Weights of a small multi-label image tagger: 8.56M parameters.
Rows from block 7 of a small multi-label image tagger, named by matrix and row number. Rows with one number within an expert belong to one neuron, the router's apart. Each number is 128 + 32 x the weight over its row's rms, rounded and kept within 0 to 255. All counts start at 0. Numbers have three digits each. After the name is the row's rms in percent of the matrix's.
After each expert's rows are labels from the 100 images, of 14848, where the router gives the expert most weight on average: "top examples" is what is common among them. Only what is clearly more common there than usual is listed. The data: renderings of 100 made-up gadgets, each built of a few solids, in any pose. In brackets: how many of the 100, against the usual share in percent.
# router: router (model.blocks.7.mlp.router.weight, 8x256, trained with AdamW), inputs 0-127
# up: expert up (model.blocks.7.mlp.up, 8x128x256), inputs 0-127
# down: expert down (model.blocks.7.mlp.down, 8x256x128, transposed), outputs 0-127

# expert 1
router.1 086:126129070129122119115160145122127107100120078163156067124125133108080127106141107155171146098139103137139125122111089112070122120107110103144174096138175157132114108165120091130072123148181115142090159112118124108110095077168120161088165114162110144150128095109105037108129065145135102143099095099071155114088058055092114113107129096115119095108125123118130118120084109116105106078072
up.0 030:113087089114107136155073100144123137155073115112177073120124168137112132130138097129177117161121177126142144101123131134000166119085124114114151091075172096109135153102123090139122103140145069118090181202187112082108098103168112154158078125105127100167101082111157145101120060173092132084112193175128173043191090094119101067110130158166167128114115137135139100111126115111102119144091
down.0 029:108154211146117133201193112130151109122220171117060155150121113113113164125105117088169130087101084057116107108090160117203095103181112092155113117156116167110160152108122195104146171055138163103096118128093112135114157167172166093126113084162084110159156132115125159125170130159077152148116093062097132149099169165160117129165083131129116067130152082101119176132150154094150116155107
up.1 111:080136130129066138068193098110107110131187102145170096165130114106113117098157130134106132117140121087103120122159150166031155134117111133136172059094152175124133110158114096127089164158184146129166154096158120103101070150169110150131118117132122153087148146141122114149111075142230131127139144129149164144105063139146095154071116151093134105193130104133122077149132120132140143068143
down.1 121:108107060134155105164214119151155102163142115106137159144161081072110109089194140127087142137139110155129082131113157153255157164134113096107164141148127165124141110186152127086149147121133116137170124155073144105126154161117107113156093156137115148122107152159122170155131160126146125150165111165054142235135123142121155130094129096105157115188147146136089131137156124143171122158141
up.2 130:115139126154120117090160142145138100147153145151168095104130073110137184119138156078071132083129116137096082167105181127041157152138126150110110104131086126176094114139172151107157146136099138103109095078091112067127151128145125113163125145121091145156158151137122130110125155115098131132121102114128090141101085069141195065105129114085094129124160085120109138127075107088163081118130
down.2 084:159133123113140083126134086135153117141075172138117157211128121132114112146086159133236097135075130131161140132134125124159173166147109119091169104069074100193079148152104118131114149085134138109147116139123151175087102139140121167053100161115124098094103065114090065162094094106107113105123132138174140112148241218147153138124082148165110150077129166189098137097201192159160113099141
up.3 022:121130124083104122112080084131126162090075126116119095082139130168122140111141142145181146167109121134154153099078103135013100118064143102106153123079151094087147141190139126157128127097132096171066124196167118071116116075189124188162104084077130120137147059137178140111122051158080126097098125153142164112169089094135096103088090139181161133150119168105111129128127104076102121111136
down.3 023:054150151119114119139147111141116123154190203140106092144109155094114127153098150081092125104092121082157104124116184124255095110129121099130041116160128182141184121115114169076139122120106118109143129169134089075125114171150163115146109076129102102141110135099098148091160147172124140128109142092161133113140143228178122110131060147148082120190113069115143151142121180128137172144139
up.4 084:192173098128129166110179111118140108132144044173151127106153112113128185084109045177119096161152114130094083177156072135134101107074102136135156158151102087121094127177204128110126113150190119223148117133133135157072120107133143105099155133112119154134111084100147072150149120121043131110043136117080137130123159079138134098127143104086175119136118124153167083125109080101102105152126
down.4 089:089180128160221162110131169127100127141164099140173104132116158143121140090095095090116102141097133085129110162146121141253106120089137124176238156159146143112101097055152153144095116094114120072142137113055103054124126188184153119147163094175158088091134107129107121145108180143134155131147143149096099122072104065122154101099145149133067141139105092118109124137103057181113157209119
up.5 089:151120089078098083138123155169109141157133115141219159085156127171134108134174155126089197119116115140064127132112125128139135109184101129098113085161163158163082164137154075137127083211183113084185139114150129179148151122104095127126125147088115103154111102142111128151137035156169134172197180128137118192098145079094115148161137151118171100149191145128132119147161150108122125199133
down.5 097:165161141116190178115161138115075098108152121121188162098106126167189106102117155124150103163170148108143112133151160136022128137073122163133055120177112089111162138110147134165120105130059110157088083104098119110074191175115102114120132161083125098086144109177137107138089153109171112098089218155160137130157111114132169105102136136129087110140134124136112115130135104144067155166139
top examples: has a cube (73 vs 35.3)

# expert 7
router.7 089:122148083100133100112146154146111104147099085159175109121132119116055122104131098150155171086139102152155111126126074125084129138108137101137160085136118155127092089176074083140066153152196108151105141132124121082120091119189120181113124085133117142154125091105106050097130066137124091147101072095071141130066073066074126104122151094123104086103120140144144094099094103113115097056054
up.0 043:162125129102137078081063156163150140072139134095147132145122173089093103055108070109116155144143105091107136091133114161122114158043157133134116104103142100097104128134095146117122087161194168095172086125140147125125123103136123156087118150097146100105131101115149068122114099119106130151162163138112156157150137103114120086110142196142197152116160176089055148137141053150123047100077
down.0 039:142159179096144112135181077105113101114200159113127175042108092097183079117135149152189103097142110102135096128110155100018114160091086121131170155162105111127118123109136096140147191143133151085111078091104092143089200181103140114127103114143094097125160127150083181159147158167163105078078046096122119111112104094176103126143106116106087079114176112080111128154122143102136113086146
up.1 164:132109095116115174126149137117127120140158084123115153078108154115093162146119116129185127103155122115154130125180151107151061130125163123165223117122089170152136110094075133111114153137136138179016158116119129159123168144141133098153066054083080159135162141129092154137139107135118125128158054152185124173058154142184112101135131085127036102144126073166112135135110118153136111123132
down.1 187:157092110147182130065020124140132114104129130118138138104164165137090118078140081121114112134095088133120151111095147095194111111118164125090148131093126083150125124150144146112117146121142159000195208118109165163069114131125122137129093176109101102164084100098152112129144101165120103131130159180188133178113152087126123117136128146166134158122133126119084119145116051155134093100110
up.2 105:138139113136108119157191130182146148160119110118073154061107140113135143105162151163192144138154134115135113118134086150221134110114163149139182119086105133137131140139110148115190104149179096138153116158109104162113123117170151164182063131135169139108150078165171166164127154096077130138153132167117196140069234115101064134132095125161170114134132160097143105105122145143115148069086
down.2 110:096130102179154150112160081150124116174147110139117138153143105151148121115071081092073112096107138113143105118089120147073126117129180140148164179090088178149104110130143134160127127116126110129136085124098143125105157142101154125123119157127125160102165147121096093198131160155164154108121107122191116147073146158177097180101127126170164138184123140147152132105150136185140157208103
up.3 071:069157096187130133148109121143108153074132143145194111075134167206140120180110142134050199102139104092125151044148097167096134130103134088141138086094158093132112164072124115120126123216207124079109198145176137098129107098094191171152128171140144110108076121084146080128103082147112170133089160119128148097070103088119079153127105144115168086090099137097126124127138111152109133136147
down.3 066:149160192162172053098131107146096092135131154168177118112123131116107086100173128088096139090166123083147108189136160112062140122123105076135091147168119124154116143082130083112137136150106105107135087128080144130121184189107160126105110173198141099092139087161087120176106196163162147088142131150132102183082138092169135198141097166136076141113170149184103123122113147166140186114112
up.4 146:169160116104159093108114124144180147111080119083148104095117149129091109155118169081085127125089170147087144164110131104000148141130139090143157134091177129101113136200142107125127138129182127099081108118110168165083099122121116098111125121156124117163144121116101082161146115138124104133116130133115133151110157127145136106141153137145105119067151158100134137122135141064142042097150
down.4 157:144155104081157129131149057139146170139156153121162124084149140124098143162139104126102131155082092131119134149137155081203169124138090144160121144170185135102137083171169112118122144134161157114126183100049116181090139112116102124127189186184099113160111167159104125102147072118148130128145184133092118132110203063134143099163130113117126099096138114102153078167114158119162132150148
up.5 069:176138117072100129127199125070109108158130098192152155077106073132130157071158122171159126116132113089152145152146086122154115147146115168116121147190129190102108124187147140128108167108128120138169118082104123137130130077189129157144124068140089177116141131115093127132092061146061130115118087062112127123073064058135142119121093039064109104139157139158145109106148150115112134115170
down.5 071:135098144149167113146128126114111184129118183120104149135109093093160150116127179131079108104143172095173144131157144100087128146137119101131166138134064117141142158081133094113171136061073125161111103185114088132107182199160156136176093149102089089124162100123093165176125149149066137106142097165136127176142143136141137166144095120136115099127164142159139162073152159157148173173154
top examples: has a cube (69 vs 35.3)

# expert 5
router.5 104:125158089111157076107133152135134117126080073157139117107144140116051126089139118161169171108122126126138131115099080110054116117108119117119169104153145148120119116160079098153075153137152085140105158126106127101116108102192115208070153098159120122166136088091099061120113057140105094135063107090079141124111060063083125105107157098105100067106121109145142096099086094107109100087078
up.0 222:112111179154139176125128086082123178081126164136107136198125107166147151109143115115080159126129101132148148100095113183000130151098130136127176116137123129120108124112171201110164109119157172081100171138168158155209162125105166149125156155099176131132135115132147195111124139112098148173109151151110167149158146190136085174127106111112142172180128113097074134138144127109171147137171
down.0 234:149152163084149138117154112110150138159174129115086135105100105166140143183138173128159105166113147096140159184152094112198072116106160143156102118105106110152139108082101088106140131161110136128181095103127100095135157101114149153134106143149137089124143152134112169143104171149073133087193160109137093159180180100154147060131081147124114121144119156096116182155161136197092151090128
up.1 043:169183112065113144064157153113147139174102040131188102034140127097125132091140121127095144135127083156122105133153095092011129086109107130157118152108131113119155129169172134090095112170165123109131166167129113167155107146165169110176139053107122177150134073125157104101105180081114127115137122115098128079102212134096123114136087139122165178123161154116155096112106168107131120126133
down.1 045:162107084123164107083209130137101129105143123131163137089157089090094100110115103121120117122073125163157075104173127181255153112127158133105161162169118115143119077182117135116138137115172105115152116094068118148087125169152140097128123134135118142118123088117117093178140149181117120121107155106085125154060122105170097111144117084139118126137142163176092110111116138117142132192137
up.2 053:169120131133138178197067115120133132106068124101155119048157140111110115139141093116133115142108162099108157094088130137000156112110112143114139116116182056133128151105159110112162119109130082137151123192176107153111139117198140142142126133076091080127120079115139121133120064149037143105128160185086140082172112023129065090146138211154114112116157134135125072090139126116106136148146
down.2 046:125151162121134130110223117143157119159139146103084142144117095096114142107111119101133105090083077077122114089116165092215111120221134079130111142159112210134173159132141120098126185099137125148037094106078130122076144182113150114144115106146066154149129120138114121134176114146083168170160097062121100171083089130132157164158095082137150107149168109148110148141167185092158163149106
up.3 189:131102055161129062073105155136076131143093071116151137134135128110144101105141060160048137120138142155129132119175119179077131107132147128085209120104113098091129101174120128174113142106092130118148177127163139150139108071143111102046135138130135135108137120125103131146087086149108163124119115143166146101120125099149062141169172112160163126081110108145145097135107133122145089091108
down.3 148:097116125156150138153118094120140106122141154177090103043077131138125116145158114122185155096158106079112129101075149146121081114118137133151039106137128112143107142076121160150207108131124154159108135118136125190136152137089130105182078156111115162131134153129132163073135135101154121102082141117098088089049112047148131097141062116115070150065100117100134077135085123132152101079137
up.4 120:089143154194080106114176106118114103088121081133158145108120115094188084074143139109085155074161174106131110089170094138115190142126113160144167104080118118133114156178169147121138186079095125097076136115084125099083161188163180135137103128159071136151123092099115122127109098181089129078095112137172130135112099146133197127110106081098092161103158131132148157088119090094122111179143
down.4 142:102090159164089055100129135153119089128140153158113174164160129123116150110112075124143138130116159126107105081128144162127157139232148137102112110087112157151124149143157188131150143052093157130128128120071154219087079134191150090148093127149121111123132145085172129192170116138153143154157100180177134207100173188124133170121127149114114140134146155200131136094154073117164106120141
up.5 028:157126123102148160183089123113097167072093104106157101080133163104119121148119103094155095144087139068154156094075124123097148114094129124128106106107178067139142145149177087156094138142132075157187209206136147097071090160208140175117124093093085127109123051139120072141088110180092137123129169159111141040112084046160107102123138212164113124118103125119147084133149098112060120145127
down.5 029:114159154133101108111191102161138115122118154141104136099095120091110102089128115088135143071081107118123094076110172145158139114192149102134103153125148216161164186128133150089159162087135138124033093119098169130116106202110192113158099116136086154130133126130137164112154111145123162150142063108159106137101082173169120172160075040137166146150146105165115158099187177084177171160114
top examples: has a disc (69 vs 39.8); has a cube (65 vs 35.3); pink (33 vs 8.4)

# expert 4
router.4 105:123148077117148091112147160151121118103113104165174094107133154127061127116139106172186163107144091137156102138101093122066133143089103115136179109151162170107106102152089104135079161150186094141123161144106123098107081124167106170101131081156095136153120090104100061108129061142103103158115086082079169092093062049087098125099159087102128073105114119132146122130102102117097102089073
up.0 064:119169088068195077133057110125167129088137123172096124153100160097090116122164123168056159126131086135140081118153127118138146182150096133136094111162135066145139138127136125104083126101120132196136114148145120172150093109173147188116165092114095074121116080055106063120107074123057109104095092084033128116165059092121092118111133164106134098104104171128098043139118101155158179018117
down.0 059:157133083134132110112197114146162083205171089185163110117161076057116126118153097136217128138157130167133061129171124142081171154141143165109211202117115169124132100114158129104124130142176088161240143135063100142104124165161123141149112085121129139111182094146122142117075184125117128124139071129082136134085128133138125185108126142108092129144122143155161060100074099174178179098137
up.1 040:096107136136100077069056102115134092101126129107145075155151134082104092072080159126131150111083153102158131092135114136127140162104113137122130110104140079140136142091154125133107113224173129102162197186131164137159124090154128137109117125184136135129130069177113090106081168158161108129127154123077147042102167088081133150094142193134139164118118159123133092111105099136140066079126
down.1 036:140125169178070132131200109140111144120180117122123120079144118122127132103146107116150150133174132090148079151152157133052096130111162102132191129135096173155125140080119127070148168137134128069176096077081102163095139168087179132074109130149170087108195073150119182161088180179161136107119037138183122183125080153196069196120122069108085140109160101143144136097110111123163177110156
up.2 079:122168052132166158068089126096174134113105096113141141187029163115093126131173123116152114148147119169102114100133111156092146158113129119093126127155133124148148146098119137078151156116144119170147164211128187185133053123160148173143119114137116157125130091056134101115065181114086119111089115125097157078193087116132112107100181145142166134083078169118124156121102080132167136019146
down.2 078:102144139116098107158166110120203139164125119137105088101151108109090151177177166090192126142106125127091105126121091098109141150153106134118213162129134161123118166134128162078174144148196157165163132119086138135151122149151186125163178056151145098138160094109110170080102176120032113143154090105039079148072142129149143110122126154128176104124146164084108146102094129084166119053134
up.3 084:174128081068148107079171130159152133171162085113224125071129114134105145108126098176110142147174139175139180127177090079127111070110112121104099154159116163126097131115125091110112094172183096204186105108123081170129136100114084112096142219097131175177141150112103121144157138099202133210154181175130106210096143081099150131138140110102110120169180164154124126125126103162143151130112
down.3 077:200106128112136106166118122114102112119164100140190165128175123159134089103136126121110119137162116149099091115116181167039184142158137136160060147192137085117135164109166130152095058104110104166156128128144167127146182096066107094101113143102125147110125190152144116144106108122167128174119191132104111177169089076091164167136079162110094111174172145142130114139167144113133117165127
up.4 102:131122141105150146112096118067204129134166145103161079182119123078087125113124118097193119137110099100130151153134081120173121175082178169144151079142117127116125149137137142095153103192166191105214140117148132137186085090094123111115114098173148203151170120140090042078100156124104085202168104117024103113113148067074109134111144189129163131144138196066111142135095112135150125083085
down.4 100:141119119107099114053206117117171139151185123100131134061144120130158116163157141143159103149119156167116035132135102121000115157148187117108197112144083131123109097186145116083134175148159120091109146136144093122146139115122137166134127107155144108107157124171095170154114143195149122117107110108146151139168113154148098123112153096111089103121158153109172130137143151116146133085149
up.5 058:146107147093167071063129141151142141164156097105173121170134140131135118135143113119078168122165161082174166107183123101207133138097106114123113147165159152152143111096179071148123153162169093220182129127118092109050144125127119208111143175134108126135148108098095118157100227143178146134174130177095129226118050024131139163103149163124098111138137178169129119133113079188095179095135
down.5 056:159129103119139083161102149128145125118155102116158121000172143133137106150128140105212154108087088133117148050098099130086154132170139159149173103154105139114111142114173199153153128156167176192110139126101133167191134072144145150102178151131157083127160018114138192119112225100198109163150134141129116156164163137145119175111097208121152169110152141101118136125122132088128135077154
top examples: has a cube (72 vs 35.3); blue (28 vs 7.9)

# expert 3
router.3 100:128140096123148092104131148156131112120117078148169093101140141116074115100152110167166152084133107133151128119122096097067112129104099106145161113134160155123100100167103085138090150141186097147129141146110103102113101120167112179095137098153101134159121101096102063103109064133111084141090083105079141113103071052073117100112157079099107083102114125145134111103099092106113119075067
up.0 023:099129099126149192128108146152145143096122161144100080230108177112093129183140124116125138142125157127216109100126144118120133168073118084137087140168146135147142094099121141174147146160158085111139169175124116160143077149143147227108127169139143155107117107127142104074098147149166102110078204154098158113091120119098102122093130154142083108125124138136114082139067117171137130131134
down.0 024:118154141182109117130110049110161128099125155143153118095142153147106091120111140082130107085107160122108116168074124122114091155101156131130205144153102113158102126111192116111122115122176161117122136108091159142104173122117127147079160116104149096079178113118108120204127100146150142125133109131109108177157155176177072199145090173141150143131140139089085145135124160088142081131132
up.1 021:166155121116105148115112153111050114129106096137134101123127131098119153148107102128186129091115158092197104194152145134085103133084120133118175134087143096151151106107105072148110140159129069095074197134164096111102129124180142150102162129133101069072137133130113102124131117178092111095091124116105124110101110107156103078116145177145059142135127079155162090124101101102117096173145
down.1 027:106095096206169101105186102166154115151107196121151134168170103096089110104160158103110100100124143160118100098097159130224128157161159111102135143133121144152133105192147123117137121100127103130144086122104123181070135167119127131138077137100123147088113126128139157210164144161147146158093101142165135225078189126135098215127120124136131116140173195183099128102144157151194116106117
up.2 015:125079080082138144080145119144161115161105127144150067160135137025052122114159092161181103158105155127200140182189078078070133130072122126157114137123179141167156102129128113177119105157189078106166174168113123167136084151144118152121138110167135167153117113107123098083126097132150094141133132151063148115083136102056118091138147175140100121150152152145174073102097099152133086110133
down.2 016:101117129197115157111167060110145139123142151123151151155169101182098121076118147111066107096155125175108073117098151139138131177146166081115192126154078139143122109169163151122127121116165136107087138103099142157120167140114137093105103169092116109141166171131122138193179106168123154165077130134154135240151134174169091213117121138124138091183163134157110153119136155076169058119117
up.3 197:140143084087151101106103193135158109110161122139192112085107142083146126083123115124134152137131072131090107091165123195000151144110180112111147064153123094080069105148149169085132092127148126114089151132121150097140082129120134122143150189155180112110113123135173120093107138128082105164149207149091118106155049100087134122107174206143181157075134139122101165155089076140109109028131
down.3 164:154157175130123160133170082058200096093169113088104158057079143133127159150137130131204107159143102072157159151094088072079109143172125112165159121173098149101142146149125141083128158145100151130172121147119117110113164131115131133133090089144068148116139091139104149148107136167053125092147103095151137119137144098121137080104084064137074116107122128130158152135135134117078137089157
up.4 194:152108083132082106117159165118155111145161079136147133103153116100155102119143111116135177096144125135120156141158133168026092119150145132153139110160112231138114083159186176129167113151140163199187204126126123130160094130126127107099101083127120175111185151127140132170113153134120135163193068111113154155123056139164102190138085069138136151156145106135149120152127163106171161088154
down.4 180:190144101097162109091155153102153161145160170143112145153138121150162115152138200166164157140153122105167139149115085166057127152114162109123106061157120058149124126104152121129125132110096089171089087121124114093126159098112125212058119173127153076131117058108145140123054175117125123114122148111149138164187158212143141102165099069083120125136135169091067157132119147161137174078175
up.5 018:120090085097157188060132104146136134149092126134136037199126148051079130149123093148195097190115149140198126164130078122049129130065121118149120134146171136136125092117146144175117109157192082120138152181116147169128076154143109164107140115154125151146117115131142104094112123143140088114122175161081170095119106114083099074130145152138093111157128121116143066102072105112135083134134
down.5 019:126117146198129162126140072112153148109145149111135139147140120157108136109117146115065098077123109159103088116098145131150102152137162119130185132152104126146151122148158137091126117113160175105115142102086144151106176127115127076122117159093103100119179172118116157206175079187107150165109123116135122226143156194168089193120112154131143074191158132127113171124148140070155053120111
top examples: has a cube (77 vs 35.3)

# expert 6
router.6 082:125135088146127119093145153143107109118107081175186095108123135128086136113112114186161179117125109145145110108107088115077136151105141103122142128143163156118088106153129105122060149151188102151116166103109122095112117071151110168077147101131131128138130099117090053103115045160134084137084113108059160103073020061083123144120138102105112083101111133130140094126079095111095084060072
up.0 132:097161107105157163151143173137103130126162165128090155160118155109144073097123180081127138123143132129103065108135153169188144145116155099120079094156134179103105132062131147132121143142125085084099118106048127124146100173098144144105122184198166147082124165170144061067072194119146102144099207135140158098128077103125155138121173142125162138109143121114105168161116128138143153159118
down.0 128:137108151166123111117064136120144107041132105156136117078135154070083092107118134105192094089080105097110122137043084112095121121149106150131203131132143102108087145157144140139127127159166165109111089120130168127130096106094117087160165114149099138065134054125130125173109057138123112130167066132067095080142114095137111136115141173161128158103117135142126169122136149117083007129112
up.1 175:105137103133141114140197180135118111171151190145109146094138096125161154114114143103125131049166082135085125088144154168107143126159128115142191098175101168125102091083139166111160145118182158128187104104084138148125112124090130093098126116164083172119131172111107075125141122111166169188106058090153092149083110145131107152114091069081133165126132087137120169151097167074152092123171
down.1 143:142128110110093130071069117127126147070159142126137149136092160116131107108134052120155110128138160137080162085121147150042136158127130181141086129089093167129165126109159146105144123125129160176130124228114113138145115139188151128181136082161148160101149185137115137130122130130105127115151193122106167007141176134162126122140073183160200160106131124109148099124146078160187134112150
up.2 033:141102119140142113123057127111118149104074087131119097102115150133110103148106108154110168131114163121179159069129084170091140127051141130151141141141165069137110118080121144155133122153155092106123175194184126100126151097111145200101127178115146111125091100126117165066110092167119120120090200148110133107137070099101082076120160158149128166118109142145142077096091099128063157154107
down.2 032:136146181131081142138143050164108157136163142095120152104112113137120151092123125107189092106128081089147170138125165106151092115125158095150125123145103154166131113100156139121128131110134171120159041073117136146126192151102159138094095148115100121122178080107106174170141150165136148134118061115159126145129207154181029192153076117148075141152165106088094170173143169084174118109105
up.3 184:111126161087163193113217131126129173098136126167091127127084086098178185112155131114129131100138135103186122114171160132103181115108118132134125128123111137137117131132168154110150150119110093028096090088119090077125179195131164137152173161115150123141132171148144154081138215115122141137082109141154155104100012142162136125146086129076120130132129141130148094106129148159150209146139
down.3 187:136108139161086128058106081114149158129146111121135126178121127159116117155125087134135097133118101129135134162114081110238092116137142170121154142102113122150099110139139114140111122153132183115180098118126146152135144057088120179082160134173148140096148066128074120192117101138163159118188168126127145111200163173133098185134128178145165182155097113116152121137172117108114087181130
up.4 020:136104031094120082099038145166141170103058076134145109140129150106105099116174060184144166109135130162150153067167092107021131112081137140163156139122158089128149130116114120187111116094143076171126153170185135134122102101161129174182098102123156141145145100083121146087116078138138117117148110177121161070163091077113106088151123156153159180108122120176159091096111103119099113122106
down.4 023:141146155146093170132182088156108152124154122138103158168144082116110175101121155105138090105127126112160093133117147112240075124135138074146154132132104167155152138143127116142138163125136123151196102106054146118103187185153176093153095132094113149152168141139139159129176199142066130147108075100176168190103195148199112132150134052131093114163151122159096183131153133089155079148096
up.5 053:104129175170092116124088125068138124096151140113118086104166141116099102173076151132105216094095128069162132084112127149089141165041138140121103146093168087119109132070126121107141118213203159076183223163182132087141115094103136140080102194147148124094088116134097078090080144144183131157113127106097096118083124092107117115098151174146111158154099148102088083145125096128120137113103
down.5 050:167111148122177119074163106130132110153184148125136131024129137110152094121144112133161120113183121073119140155127142117071111157123156096121093103170109131169084096105135099058178153146114141120145064101151106179125152148077136143078122209195144111106147072159076181184089184188212121074079093146134095120119139112177074179132111090140058139118155151155142139152098122141146229112160
top examples: has a cube (71 vs 35.3); pink (25 vs 8.4)

# expert 2
router.2 078:113129113107145094113146120097133092149118103149165093113127149131076123092154131143168161085134093101173135128094064124054103114107089083154181097143161163103124098149109125148089140170177086142105184095129099082112092117143110155086118085156131124163130116118111055085119079148103105169089122095065176124108076069085112124102128085095116068112138092145145131113081107123096118079070
up.0 027:170105113116102138108110150162100127151135090127127130151149111100113148097136043182154165138172174152182145091168098116024144140121110142111174182140131098144133149140097118156149161178163103096176127159163116156088101135135125164127128132081130127151091073124076138135164075188179110104119121159104156121144107060111074133157121149155131127160127073146141056092081102176073132167144
down.0 032:127118121138113113123154130136125144110144114066177130123139121147094136144114155138132097074115119147106128110110142061255113123188139132113092119166101148134170160136124089149102157109143149158116107075079166152119129130118106095120179091150080147142182097133104121186171141149177136119128161102168103188120140157173142181130117198122144111161172093114152171132112127033121070174157
up.1 102:114131117126065099087131166177106101108085159142156107084136142095130157152122119179124140148167124122111115107170113128148180140161104106117137083149155156041092115082197179155101123194230100171134127174075138094122064119147119129099134149126146164106122128105192083136169093117111122184131124110128160106116133151092123170120152106082121080069146122176118101151084164098119117075124
down.1 108:099136082089159131163152161171130094147140151113116141132127097071140083152130177125176150155087199136093112153159137157133159113127160104072134086133119094149129155183100091097154128122132082061062076121181123120087117158057106102114099127090110117147101137105180105127113161120148112096083081124106088156159097138108159115178129041123103121097144176132121168134131187128128107147136
up.2 020:125100077099126119094119141163109147149115103152166128159134116080111132125151059176191161131127159122177096128170061120039117117120143137113194140115147121129163120095124099172095158148152057136190139181143119174107110133185140149140136096135116143136136056092121110146133077168152114068121066131078175093143107060091063119151140140132157113124139151146177084101098101133100122150109
down.2 024:127118150136054124140175131115086093096111123124167156149160119133140144095082148116124122078140151129093105096081155121255116147164158122111135095167056163144134177135119121126130164093127133144080154116109156162142124149141133092133136092109094118132185123153150158155169159165162123147085067110189118201146159223199155193106134134094141111147178102169105198093141120055135054179192
up.3 041:192114072131098135118136143121114120115122104099115095044165145119113106170063105131154133154125157118176154089113094121039117144100138149140168135100109130096119112124180138162135122163138078134163146240184123116111123143131136141120144190065125121121091102113089099171177050156115124142111166142112130048108049079114105081104102157166181178155112096159100104113125082163078162175138
down.3 044:076116145143137081104065120151115166120149141087158122119102187112114107152138165101139093106095090100133096134133181094255078122181123114141056150170118138148213137125145097124117163119090156163155117100133127115076128152101133097158139116147095143123124088113083140149147159186165139107141094112111120155126164142182149173147095171154078116156131098098188138139132161115112157158125
up.4 035:164082108126133083089118113162154149122133094096167088052170137124134094107131086142152140124135155121106172114154088135009153140078106141130162113105166101109107094161166109150113121171143074111145106225179130156130134099129127135124113170078125084109081094134110107138162037161099119100120174155060177133155112113152075058153113178178150132143124151134127102105135134127100144136112
down.4 038:118156146083105107158157140135105149126121112089149127146127141108087138148128124122176114117102115098130102138133164091255103112165104113135123150199117166119186161125114106108106180109113119184092149082090151111102143146143117096142161088161074097143154100110132155110133145159127115119123099085135110161106088122180153161138118128126085125125146060121151141127099140053132123172135
up.5 093:186120108176141090058106125119127127114137127175157103075132101120101092065161122135166131106130155094141117147183102153103118129137141148137195103091168090115100146149179162137094131092155132118165175132129205176147149140139187119093118131116142150129123110047125072156118120146115121117096073127098118099058149057073115101168124162125143222118161137137123149124160071128097048125080
down.5 076:140083156136134153082242099144150114151147129114143119167155080129119109079170089134154125158158137121133112103123149136096152125141165103129207135139154152163128153205125127107169176088122140097111044078055143142066126173095166120111068094137150122147179155156135203141117115154074125102134082115159111189099151104127093119125089053137127134117148152140143105069142172111158112101119
top examples: has a cube (68 vs 35.3); blue (42 vs 7.9); purple (28 vs 8)